{"dataset": "seven-segment displays showing three digits", "horizontal_flip": false, "translate": 0.12, "encoder_norm": "batchnorm", "encoder_depths": [2, 2, 3, 2], "decoder_width": 192, "decoder_activation": "quick_gelu", "optimizer": "muon", "lr": 0.019, "momentum": 0.95, "nesterov": false, "adamw_lr_other_params": 0.0014, "epochs": 5.5, "final_lr_fraction": 0.1, "warmup_steps": 210}
Rows from block 4 of the text decoder, named by matrix and row number. Rows with one number belong to one attention dimension. Each number is 500 + 50 x the weight over its row's rms, rounded and kept within 0 to 999. All counts start at 0. Numbers have three digits each. After the name is the row's rms in percent of the matrix's.
# v: attention query, key and value (stacked) (decoder.blocks.4.attn.qkv.weight, 576x192, the v third), inputs 0-95
# proj: attention output (decoder.blocks.4.attn.proj.weight, 192x192, transposed), outputs 0-95
v.116 111:512484491522530489517581477461437560445479428438589452423505495460540534513533531503513488553480450420530490574555441365484403514495619491407544475559573420474448583574496445429545523571555529474549505532439473570472464443540488534563564467437478507500432554514508400462539499501432538598
proj.116 105:558459467532483487535495508535569512555474489534463446548467537558465424468525478521502522462494566518507506461494425517488496502522390477518424417436520494540583547515486541484447489507536481512510551507574519522572596415522392445557554566451573402467541602516474494593468500405528475465
v.117 107:534499477614462465602548446538530608550528482515382455489530612548551457402475482491439445552519535495503441490500598588516482527486496519547513495497541599476530407476533561525553458511522462468601542453501565517568488547499394534568564478581575515495455500562521533482527511574498532478
proj.117 102:429467566480490562488429463558485540481583521509564525483498496512442526599519555475615549480495558421588570481546599452515515575617510481532608539553371479508504569570475502446511434526576442533562468518557482548374438506556628475479536526540448450607482521514543527459500475449510512505
v.118 119:494532498421453480422396598500467442467522568420482537543578460473477558547492498539484530450537445498524542462432515519535557542439474448565409433535447572474523446393566499509513497434567517539473547554468516487548530598583584462498434470519592526481544524525450453469423459532577505546
proj.118 112:504511514446430500544498546354518487438470472546522500475506493512505551514444483493423538539494495551510446532496553445456466467500454618512434564509584477476423447554501398510469499499378573497532552514365485440522416495480452529542563527493438437454525407479507510458486499562542535527
v.119 100:530475536405439511518475476440532553496569494566585500418409539434410526397419502492580496500501501521475485569525581567547513436552378529487549543471518477511535549535447509533483483424437408432473429390505487472515486605511538529480517561522483447534559463416536532533519584505556537459
proj.119 109:490485491545509484483594578407454435545478437509485485472446513542467500534608594449523526553450485524413572504507568387551576494498556469557495492499566499472589445425534498533481516498468478490537553440570521504526501450512530533468431437572512481531440513509492447524590515434504493466
v.120 098:489475464543514578500542498382460551637445522429477463479581513503515469479431568444552414526441459490518443422540461578472539606546523508484447506492518489532578452523530438500541425539398424507467490443421509430552451399425479464574541501474526520458529479493556451537494507515422422583
proj.120 089:521488512501500424483533513540540599495494476556471453539586479566419544541509579414390458469571461562432512452437417517486530540473493482563513520441515490432503535488456503497515574566510614531501525466515531579511543568502415414330469521616492572539460503610503519511492529486427418474
v.121 114:486417556513432555437546539492589432413467454517574514500477473508491438402531467581536449533542480493588508534431422363466565480491476573534493561403430568524493516459421414432515528467508530482467452466542476510403584462525425491401474491477496543528480474485582584513465522543564484501
proj.121 119:417404486481554442474536485582544450508486479496546475496581469459458471585504478570456516429474483464523409505530541592453474510572509472484483479538486456600438372541450639531496511451597469498460515481530511441525501548528593590446407510493492553570493475476408514410481479539494452429
v.122 128:475443393429542531488558499531500536508433502616533500535480507496574488529504588468464528477454537538391417486545383458458513529521594503500533460549556407404529513531530453559534527470501494479521524452563448485420558406517475486460544548466475480514538458513446471528499491456430424526
proj.122 125:526457440569490495474534504467503576585513465427423479588445540565515495423489475551472468446517519475516575551412448523523460426489430471544440443447544500407427477404466497556517489512537532538436495504552543477486570538536432534500459462399635503473503512548500527494548559500544594549
v.123 099:462562404538607492564444484580440484570513566519417440516449545473472541419499550538529506476575433490482532394443574555506546473463451440524571444545453536537590528486521514588501547434388515552598502447559522451498456520514491491530429538483509499545530430555446500510411537484559410424
proj.123 101:543488492543473476467515536475508510586496562505467568379538523451542501548526457437510470500534556562499539550462478469527523492485529582591465514503431568364394484565541522486516473573518537519523439486451462477463465489473546477432583428501489578539398503542558516585550549537474504616
v.124 101:492466440507566561451417528509493433480524589493507452579484533469455517448537466520570544489566567494455484497489632544575461473475366441475479465600470526536473519490507425466456620448552495509458499528574530553498419559513535434538626475443488486587513506496448491410487545413540488597
proj.124 090:408560449465438440495583527457592458517521511538413461406512524455552578547460552492513426509542506489584502538446516458505386555415483567505483614445573482441447447514485502551468437495454441541549484497454478523469613474486523397527480418487521464397488526511509521573520569569498505444
v.125 098:431577481547494541491463486502501473586492530581442498544489540452482466546497562463539519565495518440478461355490417600500506522509541462589350447501564558404580465510633612563485486470487413494498503520507489443537487444564556434582547499459471497455494508540512513541537488493488474563
proj.125 096:566575511546438467522459425438535673434461469441453493428500561534451569466441422487508487412564541546502496476425480448505439465424506504575411503508447378459529445427465430477491465628428578497503487496452556507512533515502467517473503456536478478455492411449495516457542547588568507553
v.126 109:522452499468503595531487459440522534408567611506653462517477438487506521446502601514503513476431484536439534527463580493531448513545446494478485487503469482412461630500467455422439565448552492555506473469593519532397501501560469512519497491424427504535446467449408397505444414449487577524
proj.126 113:415515442493499501539502532550459436500469491517492450569463467476499387549477400552466419485538487497513516591536491399499520428415474528442464452505568491496547446401551509585466459506562480436444494461505433478450585494502523532529466443479620423415580419540484546546507511496467463468
v.127 086:469534495524361461549575390565477578480514506496499511529526606462479476467485496528525588450503592505518458479542550568525592439585464522529478563511501501392562485538512577516461464445541451527539413395498540526485497526459464432502600525541499488556449392535506544536584542457486487421
proj.127 081:439498526541542573431492573500536598511616499501522447443382587479548557539488419515543501454432491495565434554490534520518509491439452476463435511437407568505478404483454492604459476449478434555543531485523553583466497491533563540523456438547470459513516566442478524496556465564494555502
v.128 085:489505485534473457642401475528511551511434444435462569514584600521485547486446575550414493563401482520564473553510625489540479565427424532485418555567436503542591448550628517441587421474517583493504497500515532479546473494461487516499487442425517525455468496545577527623447530482449519570
proj.128 091:514504511478455576493504541446520478462571474554506532517510476494478519492471440421511452457626543538448558489489544455492432484465573473566554579477551473499536544525634447425512517543403508457541435477543452526460604571547557427535600514418536452544481460441612452460473482446509517523
v.129 083:450603520511522449483482473463438588537508532559489459455516383429426525443428478513547449492486591414432506507453541525425438518475556440587404486481468503500474562486513464467490478528467546550556506494637502418520456440472523474464442529457515559472556458516545431510505528502462495492
proj.129 095:506592532450527456484476466465430510397426526415554561533490527480511519588503482538555524567565454569467503555586589403551453565579544578483524499542543557448520514575425412510485490455490451483515398501480484485498484505487531422465503495615438437445518480538533483562508435496465521617
v.130 101:449503554499549600427544531462429575570535563516454521452462537497458439504416549471459467500527559472491545519464498586513523520539487475486518436443521547507475454514496522435442497533491481501478473562494537495453499556490499468557576586652479574596516506512477449417519567466588537555
proj.130 103:495539526516459428546453458489531517450501539517483518519465566523480507516606416513514543474519468498491463432494467388573465417483502520569610471449442464462582554511485606558532453461543444525500522546495517525543588585437526581484517469461500607415466458502509530536479463470580474441
v.131 110:544532606474503528510495507485545552457509415392428430464565515437437432516498561519480502479548446417589598489477531535518495529451541559576550455380455585561518596540525480467514457509452497477524508510540454474413523421591478520485487470500447501499542474552507511546444563474479446494
proj.131 108:488574476427404539542537481399485484462456503472542496524478535483525504540432440497547462458574550570454481538501551415480437549495441493487407527503531398433448453467531468513496505501492493432520450540381535538547500652526611438503593487539607464490495511548470480438515457483517503585
v.132 084:423510478482471474443580478427467500458520562530443506445446454457490435530567545535484429567503418450525601492551517496620540500508476487490537500449602596496456499478540365595480502480466495464432436578478557506427550507522471492508513483544429405481549536559518519561538478560566472493
proj.132 088:501550557446529495483552517567528409524560593525406462497565503487460431544459469439537514446526502494497509422437507498498497456455423452545580467477557344474510504491607682455544438533548436515557461523516542542439529528492568430469471472397510611519558458408510551553502522467495524436
v.133 088:556484543492500476516542486473593410516574433456471516553528532527504446423466429492493465469466405603481498484470458535511455520601482524509528537500505456499524412525491515518426547487531503541486550526493564444536379523399571433592506510477565447448519458484552488558543466522445558547
proj.133 086:506416546525552481502459479560397515400481487435400447418507432540505534479437586538474557479464574450481493554471509535499570552522481484489530522612466442474545481522556537468490437347484570488442533574541555496485624483503422463463486560538423506507557629542467508506486452540499448374
v.134 083:544534479556482468556517550460523512592559563531531462546378452501582567503480500486533457564517519553450533523562437448475426507489543466481543570496543478511486458443345449415503581470438444487595475442481547431551582538564580479536588473565569591565453474529479497503488527535493517593
proj.134 081:442446526548515524493408560517554565542419442546501514507476463501519526466567519532561516511412433417412429427529446599447528512458502581613548542411534544653571590528471545572413586527530508502523554489489498503515512433444492474413523535475396509488486471548482476515467440521523461495
v.135 109:581496547423557592429478509490504527494489459495450551535494537560359514468530517480582508440499520459533493425610553491528468504531543443533546454476495465524451538579589549535559520523460522539524457498519421479361505502544486524522374520505496517470603499419527560463450572438468461500
proj.135 108:571551508587401495594622523498475447551469485459412528497547505450605545498485471473452498461496592569528503512396491413503508493503437450490476475531391468474401462535472512549543511452546584537448510541496460462579483562511531577573523475426545467506502512576494604470500583522502451483
v.136 100:494433547532551456446455512515424548538525574582551481425521570590360487541529530458520501469504477467510426452432493559512542554506488479483483428472530489483493538488547510536442539500522447539473516550522415535482399490478543615537396573503407493446561524464527565397573410533566593482
proj.136 085:536490607484446417559561505459545456500421444528418450490474428574570496489536526598494512487506441527601425585433507344585531536465453465506505511517423456498579550463511522519591452545553482491501526467480516522416522456550474455495471472496511515445500468480532524560419521552508419446
v.137 118:531469558511566530448449554462484390454460545468491512498507481536543483450529508417452490491497577529516477543462493544522504544549478457480536452579443542501502492541521457514500559532413432493483533576463425539516327571504556475570516580513513471445457491438503482432499498514547594506
proj.137 122:434503509517492409535512483532445487421614506493511504469540523551535526564499517561457450556412477556553448508491448500532498442477504490467488542535448470408543496380496542555495487481516452500438546606525529507550576556548532542492477441543547529489475521571490545505511505538581511456
v.138 117:490439493415446543488423456520529479465567482562405480564404526495496460494453508520514534483572467509487674478519506497442553469486523527552556553435491492561551466486390527489493648516416542495620471482475538474389414472587552481478417512528497484526500476516480510488460561474503463543
proj.138 105:531466407498459433506503502406523573481456435528502523420556503527531445524451532473488541479504552509456508519496482544445435534516452535603376496522521521539465559483550471521529439433554498544493472535452519486571521588482545622537545481515480449478502559583464593504538464502548418491
v.139 110:585536467505469492468524472571546616528467480506462434448421470470527513567563478449507575462551438370417521572549449457443424476531462594525490501522498365444446578515461553530450554433506506551526456481551471543525494519486455554478564556552442571547383533506471484503533504478545545567
proj.139 135:421498513551457535502452476463467557568420448456469462517462514450597499494431511512570558475477493452477500445479448597452545459488469522532521472474508504616519480571387564507508484470522609526432583508415570495506432455509511509429399523462457518533582550502484588447448480519446352447
v.140 126:470428469455432591559437425489451512545480440418461528411452570446382496478450482480512564472417430522483568376502512619511545484492505499595544517436505553457542403451503560502495451552516530534542492463607554474409433433496464484550474462554534471492456488537550510580500535420513403513
proj.140 102:633444479566510458450518543413558471424453501441410485508551515552580419459454533516511539443517570563442562601474603453416455453495528545521453448605438501478502510515563523450512506499466473505508501567480537443608503578413513543430531589442510464566495393505527468543423525525459405484
v.141 090:543545489474527461590472499469480505497454423433459486514511495521440534534431546491532489517487470458575537552535539523493547632515431508515546454424587448602500496560495557550515400571439517520475534495537482461478540559572470584447513548537553496501444532520551514521485546568424377501
proj.141 091:631570505531536513547552524463408462424460532540488549536505515455564501445561456476574538531499520560581546494462607400441478470509483433454489484464478573444395423565445508491464517517546483437569512547459492530578495433463427578509539486573551560485488456549534515529429569484471578563
v.142 087:543528519557543527451544498416526463509527467408457567598521451492418529488445494542518459534433544533517387499550438532456511472575556328452556433458593477442450460530483527448472498580525598503559503407399559522363516545540519445521505566504494519512457442442494518475487567487515530475
proj.142 088:534540504490457525470557543539602540558528489557405478505574537456559485392585484397428474524389526546535520548519482531531485443560483483506469477513387537521478400467536492556468549505569533461492486536485607403562437475499546514472551538441553505495437563489455477529472534475469468506
v.143 104:478479547551519536551554412459460485636567467480536506473436506506560515521402449517464620577467422524439556468508484479464438434480530510466410485453491537477535442403443533405502447502515479497475458507437536487493579503438438440539527429511582519516536414507468436515498576429457414511
proj.143 106:543501550535465471472505494476447613473439453436426434494463455503460543404509551564563520446498523509427462462458463508436549487499538527572596502494512489537499565541496537491542606479414561505496435513465498526556509473499460562429443556472489548503511453497511424424479521548499519494
v.144 106:470524483482511482518480495525511502518479477437515562459486514452466471556563498506504551543493447435526538456436424516511504642411617542437510411469580579475506489492467445571503453531426447526527472507500441518468509466585531438504519522475427382329474447520551531534474473528454491443
proj.144 098:553583496515509464473583519498498531527534640475467513525606479521475546477542410518596494493463562521434498488489607554536522516496499487431523453507575482504511505517465519477543502552605515469524474424541478573479523532432523471480489541541522507630516453478520394522454488556563535608
v.145 096:478552467547496492523512449429429468617450503486524442468471536489494505585476518536521526566464469429487497462566460593443474541448478557481495487496535506515466516544406547434532512628497539506605506517479443446492628532490437505448452501551541554574511575486467532414465482526488404512
proj.145 106:513513554591529539465550504478456609511365476470409470465508456442575479415511497558531511506390506459576455513510496511422510436522387505529493427522516461562460410522464537499451592497504550555445512563345561525541441454496443585437463561559457655484471485507530527446472466503459558502
v.146 120:588485480464471484556532469443495353507555501453387492578454472477501476493504490567542448560494460506451469514517454574512513508476490479489526600428562530532549445465465626535459463528415521532474491523540589456469504588466553491553469435350532493462516507549543528443561505550518630524
proj.146 116:493512505450427495477502547575583453449504546612469493445503495485476471432537545479484534541511491434476471482525476467580482463509551535505518502440526516510533540503514426387520438489525436519544514472585512539380518415517499455486614517557382562478535451440501461452518506453522420402
v.147 104:534494536591470415555470519584525438500553496557470487507516525588481490525462499516484449511435398404538457500561543528496531494431541536431533433544461556572504554448525546451438505519446502530510495492511472605494447468495603449476370543429548478458474518431520432446447406553512611438
proj.147 107:440495469447533555528499501508519604554470491504446551466514496554506600413511596520542537582524519504487562461515392518579435543502604489544454539487581497456535469496595383487506503404466481464497537439612527484437534499551489438552579509492499481597488546394524494494481607479483418461
v.148 109:491457480545506477429514517497540531469466458509615479522505573538446530618605516471482451482551473426504449471519406483458579577452535497409497478516543470530422564509548517481501535513507484499507458520468374507556555467532545524500458548495539433431530520466467551508421423514565495432
proj.148 106:442509526479531528476574515514449618639431490450406512456569482503539519430469530561576502432463553452583563493455443627477543487520413453518516479514512498488417379544412478590515488421462581544482506523441563483474517474480437513483388561540534594500565618481468468485548565531462566520
v.149 091:528575560507507511508406584471545542491427485490476452468624516492510436511530529390559474523489525464557523556398563437499477548471533508449479449469515479469391505573486464516535475479466418558487658457490410520506484485501525551514578510511489560434478556425530480596539511559481480534
proj.149 095:485626539524452566636538472558361460485518526460597604577505458510479612510491393550396502486454508513490461495564488540528528514544442505452579551559442503485523524494473535505507511464558518441423441570460428421510560544493522492557411507604521491562527492534440491428496415510523570643
v.150 102:557463464425485545427531524544490439427481463482581542502517542527448433479519578495439516488400474505445523447550493438522442545516459475569482398566553560588528579553457377528508542522507622467463439537461433510434549413533473453434438496522613442520562526467455488480412488400465484522
proj.150 102:498534493449493528534589488431424467488466496549432423536505507457475532582470468420554494476571579490519554449410577536505511514528557445438436453516518424437422419529621575607563363433454505569488495515570511462548473597534579569526535536475442498467541509459499541473566580502472480448
v.151 101:446545429506511490422503502458570534439490485564479511507424474505541508560503492572518455487612509489447480531482437445444466507415484490555508547519434399598451555443440520563511531476421375522561500542527479520580457477530524561508537518484395529496501466455478460460432452591487550488
proj.151 101:476535498462532545475392460556485483465495490502601444553483513497434461548454605539474434580547470442511495538619504574479480546474530504512459506440633529453558510566472411477478404502526429467529389481473547469499546515495498418502474478552506438446591473532514492528536407400618527586
v.152 112:454445460510417491548428526502456451451542472475497519510464462476484438422520566507502563511391441507556493530464555541549531494466424516487500546509609518495533485560550369544603470552468606481490569471467541489491498482478458578536465448517463482477474627475557604505467570535509480478
proj.152 103:496516516561456479393550529502545409526524483568416448424592507503526452557483469416396494479513471530506427490470505489514545468531497476575458472578420478520469595457573605501488536598450512561449539516500472569425488448637523507525588518436510487527571514497501495426513496400513395505
v.153 098:567469591469496587574454529534493526506506455540479493515461532557453545535443471526579558527512519598524586495434461512415524491545501512477522484499452532430392419519447453467479627486532575499579479427452541545428438496570464518512459511546550544559498416529450519561465525610458436433
proj.153 094:619498509574471507534464560475551457453373458525465558536496407482561513456517537526445409463421523480458585509512530544435488430467454518525430496558480601572514424459466495554447490530541551487505486602534478464569498507480545497480654543523541457491482517555514523598470524548563513509
v.154 103:616459423423530548412596459506601459534549500518506518521467518537479426427426564517421496463585475517427481508550457478541493407486483474490568470477464463523487587478459544550388565477497433449391475545521481443541549475480483471439519585552503453566534464493459404478468435409572572537
proj.154 087:469411565423425510533470489450474446461492462545495447526461519497473420569478541542568514448572537481522559487495550506569518483493487493475421550416573466518507458575504474546515368493425456517510539479488622591449474459528498471496515470395438550481557518527453539495504500445565420362
v.155 077:525487509522453499540485543481505476553434443441451500461531470556477395420520473527465502533479395526423488467538484531554548527490504545524508513455519465559620492526474510502513466468479603463479537493459601539578491430416438456592526552546444377517457508450561468595478408536392511518
proj.155 076:573489528536586496498463536572434529399559614557538523543452526489397550523444510507577546550528492521528546462480527569453490524465555546451446493586510507451515514511556508476457455489462342450511421502569456488487529512488515436511505566607444516549564451532517531552420476388570469506
v.156 088:549569547442531552402488567458479402556483479586614508472471480520492550529571505539470480506548556603467424522484530410468471538580451523533511409517584462486377595507439454500519571549431430486458526548477442444494480451531539490496458557547584551522512566463427453558518525527476501528
proj.156 091:534525550588549432601564446445476458534465470462470414532506433436534470545404496518504469530373395437601480534493584570471550476568423459488489474490505487534540501494503637532517477550520532505417520589405563511497484452527482500423509539587468578433557458539449509484488468587519510445
v.157 112:447565442547490464486568525411473464630555520465522419457510436467620515437491534573537434527492442506456456533508444545556474516441510467466482626433461546537524476409524565503501512458556431467533561486546539454621558476429432618556458464514438516531494566486454497482475452503591476543
proj.157 117:417445564477513591477438473559514600457417452506535461451475469558512473499543494515449536485528526414460462461524449420521470433509450557599601535525461507530503503609505487451491550468485509480512466564428607532465545524510517413512434478421446583512538487542548479460536446462527475497
v.158 090:494485487456546476476514474594436498443533491439474499625462550518500520588545601547438575515528460461611474398500500535474598454512499550446592517464529490526494518476499630455504520467504400430540418542429449522442537571582541469511463564499494440548529408473514510480424524427573470402
proj.158 093:464446424481389575467563495427582596596579540576486547441570573511503479420522446479491507438522589449481548504452380551547470481514479435520367518456524475501475432443514404490500569475481535524519518490494572513505506475542501542556539438450589506517478588454473526454504568498577590580
v.159 089:586419444510529497600447525453586370418460503567436439515578517492509454480584380489531475466534459540565465519451461536494566504484448534471514573502508468495561477489577548516496505503515540548449550558550491490585429494433526452589472419422535450436515530485473564525597436491503595448
proj.159 091:493427530480591411545530521519494456423536500470474514441539457536536536442349612558442515442458447455493519563542447548463492492537502578509524578572488509527481460454519418410521468448485478521395513502515418466352520475453443566507402513563410524497497540500467583522515522616505497401
v.160 114:519391458534575495490479503509532609507577481510475472469459451529490497534488495559540592533401574495521485557454489542479500542526398413513450457492493494469530523538536614520497489521520525435395543478528510568521518412457510512518400547549510555497378532473475472603512608568450578500
proj.160 107:537526524582476535514460426513520510539493434527548528552536415451521477497513459522560448473531621575473493438526559399505586467534567433518518508480423430479407541496522428509557493531602449515536495478552510454463525565544499495491506502548479469577478496428527500394458527408549394521
v.161 097:495460542529423554551512487534449522459417513495451476483486520531478601388484590558528470534466418469564568594484526426485462495558514500542530539463472487521545484553463443533500470531419530435463504511438576469463453503519467602516433559419485514466420483489494577516536553571511435507
proj.161 093:533488437527503485521451477439555397464491395457538399496515390506590508518496434498554601510607556515526454433512500441533529467500522534567445524570522545448525587518567525485566460533535492460583557528546541380500474451546478448484509506456518459537482532531479511538473508507509412406
v.162 089:509552522527456460555488535550600577501517353423505522504530561482470440507421513597468448496517451479451491549392439505585570499499593543506532475391556458513400564548410477552536530511496520468438505483393515453567494437587495504446565431594489504600555474496526529412477486467501545443
proj.162 088:450483568451500559389507448460410506444488457510458532541516471551473407470534456422424519503431487451517443530492572593506444496473562445455471472540505454567426590496500496579516455507544442514520567506379464479449454475522522497609541569523494451467528561474495472486510481466458451484
v.163 115:540581524476476483487480453557451441579531475489533452614431441532499457533475512490417491557525562518551500486510541546437480526459491516438452553495501596445490492506502445569509559554543554451482498466492472473516426493518543497484529482525427535487528520536505477497522519603531522501
proj.163 109:521571533493455506462566524604566456444532525499463543403513496465525484450434387508578428508464394483478501502495477576557445565549498492498532530527524454563526522495360541426473477549473504552524509566401573489494423437528522566426466408603462557528523451486520417453519474474474479497
v.164 098:451444514514357545573440445446560524429526423560564572483477448534535475453538488467567497480574540525462548580513440537450419518547617476463501556484495482351480466487540466433493426480444462397495552433531510474422522547437511460489591540537439521541534394535458576533503536401527596459
proj.164 111:446542472490565484424441504529566512408531494475515502490506562523483467455582428490436511520456380500498459421627536563495552459507455526436513493466643553507575480477457537601560554492514531551452484491440484557530486477516526526497466512516552546454496544469444477475524521538464471543
v.165 103:557596478514589493470513524416565411428429551516481500474530521432404454509553516527495532544600511444460385406502523524617455516397456539533455517511537495546416532493465441496522475458549423536524457575553444521452540487523511530476584505579447493473553590480525494445577420531465640559
proj.165 102:460490516482472400508468564498439437553467491461553445546433470535547460512523514489459475415491482463486632525502462484497480451477492522547501469490471486542606493542507594482438623550486504546476498518575385556460473533475519461569480557367432436450546407520507594537551430469514552508
v.166 096:438561542439491566444501466463461420409468499497456466396525467510510459475479607489467464526563499571550596463533545451525458538521522592414518449420510513473559462540460496507512433484483547495458473472488513439526418603450530566474405573396470528461515483472547536536563472475536399462
proj.166 103:479476428478489578538512525518466458504484533434542493550379487495517536530475446547575510550464441506519403517535492404462503453462473577407426557554554462496543469487487521422482482577447478456526512546490513477423514427489527472634582409553426557518444450511475469517511478509502571480
v.167 092:447501354502456474506424480562486550486546526562495538486470555394468544522463421516505455534565540529587563561483532466467508514485469500408547596506415434463557540451531627488540346545540395486514515476586616509527473571498516460466562496441469506553440471499486534514478521495448558521
proj.167 088:565569521534490530542510628507443428488487464473535513567550576449434392412472524437508433552518460475441543516549509636447517505554527552525514541538469560457527446507461465480431498464451478542462472505394504595537576535445566525499519581473508477400430561561526424482476510516496600518
v.168 094:473566479588442543509471497597468577554580472501491480545407525485516514508409555438510516476545581533420548574502539549545546457499567410485530530564546471560514513444590525541503574539482544520515499476473519406522391528567590549459518397461555561531493509516463610465447560521533443588
proj.168 105:615526573473552460498522447556594458425542462436469487405558555545453474475490484522540546461490416425551458510497573542575483561494482496552546516507457542493535573512406435558493423492506507545530493503436523551560434422552434482440540511543524514453486530528481491559500423447459377410
v.169 095:469510551451508588502569502415546587495558507603445538439461619507579487453502464535578452493460502458510606498597500565469460553553475462473491474512433487483539451453421532474476445536400433509519498548520484520513507555422517578506547534394526449513630477406421601481540499486462475443
proj.169 094:474544454492573528586506501488414487535437532463477451457420479522409469547441529521471537491469417546545448519467565360460625455509493502388454487457513504469521478421535438498576517496555544444457538496538532548496473562529530496404491500525415513552470505540524504516465497500494574495
v.170 084:532549553555495431493485483512543417545537510493474482515534621534418446475578484384445560531412471536499485489500495509486586465519503516507530490493513496546551494587446514516507463466446402509538542513520411529513462427430488445504445474616574531478545605552514578496449484499560477509
proj.170 092:487459480518530488497480544425473594604463466495448571375563385552547485569462526491433494419530495505527528470552370542471492498456543436527521512554421555564441556502590534527431508486574579445511464494380468502453507532572465497453559538491470502456554525505567420506507471481488432448
v.171 110:548444497661474533517520584473561499572510572523481534478528489538532502486494503506557552472411479539417508643502413447504502540477486456537514503539449475384470501458503414527489408488526472464480463509374495518522445435495459442533556428600500434397500516578451511551423503458446483466
proj.171 104:495501507517515476532449553462580564482508489539530473468531446554471476547548543548468541517544530500464503460509517547472544458503485452479574494505446503496515578531485549577511581428518528484491447404530509533560527546505442417462419596351516416493534552436491439444437445547497524556
v.172 100:533452449496452556533521451526542596495526600492443516449599534453456522439511452521550534489463486474562501525500353494472587518538473545595497519450510431527515573469595510512442505411519490501579512462562558502524492545464524491540410476539589472561514497498489539578510558489558563478
proj.172 084:321489539480514530526502552424478482495445451450467477565515469550451429514482549464514440430493524516492550585495494554519508470512539485558529562581475470440493452563565524519538564361533483476470456520435439475432529554501543516497537462318414538543444436565411484465457468578467481572
v.173 089:536514569602427472558539480603509505552503501502439451484555607459463571541409480557522482520399486448489538551529469503515555460520449493579478476533513485564506577560511540573503581531507555521514450477534522538515599385492487504592497398522552495617484574480417500483443539436541546528
proj.173 099:517505473575461444473493505418488539548381480508483508541573403510503455515426468432479528452519631521493495497460561522469484528474496469540545448525420524505400489521565477453530404373510462439534501458492514407474456591594507527362467568464533462493515482463525455459454526475476431469
v.174 097:457497483446580574527532505434438513472535624560438557469437457501423536512521403535467482474587513491514513490450559527501382444440501490426477466461489518456454426454555430500488468507447477477450538489479572428566469637537471535485536555436471524464468402542512486555566527530479470491
proj.174 105:541534498434519443584549420514486380487512464494547429572422522441558571493524581483562559566535586537498450426523490390558523540557455530552472549503422473540566544517417524423503546507528444548503524526618524488464557457385483473566477368550464475512420497550487570507544465498489532562
v.175 103:474496413523481500477480403612478543516516481521493446558528409495463515570522440550522572482361560534555464454514388484451577496503455551523508466459559493423411624506512486574543533519543504507535450432513553577477603359486508408480515478554563537550461539515486389542471479409466576533
proj.175 098:435541409533485553466558503536473550461483627524531555510448588525472502471501477468533394529506513443447573549524456506420529500504485490476537413471528530481492359471440506539492524454481539513440470418429409526562510531513533431471616575455575532502383578425470558505514519462511555558
v.176 123:504479502424527551566576494476465475495458541469455525436522480513479480380511468435490556515506599491477470402514422515478449493539409526585472546458527477546438531464573485516425515556413557524524487497573497429432579548538491606488398562454578540531538528368502537532516514479541581522
proj.176 129:431498567480518499551511467452475438433450510491553412619369417500516500515496455500471542468521531489505513563450527521504505444543520590538455477537512468481439436536609493490548553498488464557494535555513477485420432492565425561520524501394481541444523447524452508526450468586517522495
v.177 100:409459429499536445487456551515452492605566537408419446572526586535450530459397499453493501504518491538477492449465524458493564540497515442528536543552488445569588460488513603494505612476545567499582536546556488466559416418501455432512460413515556506449499492517438486513442491459522428459
proj.177 100:550425551523512518405520449522560648460428489492508605475596496485500505564479504438465505517510596499518506571415442434502498518466522495593571519517506534470377570594516506527459446381597452491531518503425475542516498502446453514398462493521482573449467516516555467467493481431562439456
v.178 091:530483482446521570546455538500528436500560541455510446526458581497415520499475423508521452508563539525618534499474501518440516429498478528477463544383418547496582458475440441540425523601474555408535546479538525527580424431483446516498441528547534527457424408509558434642523496543543470506
proj.178 089:451534427498476515530502497590403567569556572557462538455584429467518509491481558462561503468556575524472437493474502535553504522516456500601442525563501488501475535472473524527498439544494467596556479510453463551464608474475580530552537479528436484568427620593544437463453496470509576516
v.179 106:483483549427433540527532511527459535497454485468537532539588548462538501466479495447574534451403517568465508501462407483463558555488430461622541472502538437498417519460543438468453614459603598498553482493568543619451575427527476522560485434516560469573475451483483421563527475453513532499
proj.179 095:459492486572431485504536501544533587457465606529520511617471560507476560520509498487520463529534536426498596506390390534559494517536534496500490476464530431390438466492455485565454479356441458541489536526540448527491545488459430460459488553438549543496426547477536522412485541551473482469
v.180 097:478561543557484484481528452496521416475504501506442488524486438503513513567487413528427476496595457554488471486503577618519476525520570551411518549474558461498499476420459427422578550546443518489534468512424463477443401603494506487528489469429472488416581391497537414450483433497458427502
proj.180 104:474519503505435534515516628572500446511554563480553515514431593521523584551513545517546492515440441585483522574545442464513513552493462474459561518554446494472580529441446568438452561476485477493516459469488431579549507386408507502551484434593451509463517474534466533551496449523547531555
v.181 115:498435499486452574465498512423496486463538491519505546458524435485526474393511501450547517488549524453485604552504458506554444490489510469478487552444340453431497451480488366450507411507515377444536557410497486559429483580498490535464575632562480450475427494446524540558519492458484497503
proj.181 114:476559408476494507581500521475486418468458497547601417559387594506473483404529507547499580592506476477512493412472500604462515393462498601427485510500602513463571485472502610544544563544466555518416465504490537509575540450455490537555564497318520531421529527517512515533535515531436617514
v.182 107:504496499454533464498538550429512490526420510443519484545521416551553442512545493517561430465600574495512530414481447467504522507396417524580428464477597498506430580446605490502473565422517585546501458497532466539512529535625475496546537469544456480464533456407482449536554470441552590404
proj.182 112:411520531440457525524526529494532485462524510393520524546475542515440593522462429483543476486454473491441485603506514493529435497513500578461526544565594458475470374557400491425539573496494460504488566541493465447439386514464499471593429443453520567502531472522465532454468493545538547532
v.183 105:410391508354538549504480477465473541503477419421476385544485497583463540474548572517553433535511477554460536398384501465508466516452501535498460537485514548511493463551495435588569509548534501443490564486582513512551557519541415480541394511478362475543438522435459572471591532509467522480
proj.183 110:507545428616470560451514550468563492504538565440564535537528476455522485531521379484411460574533592465492501495536477493466450444490553567457402444511526475406446514524532539503517533608556478418462534517496484423472547477463505519575592493479560505524520541451555459483541514393495537531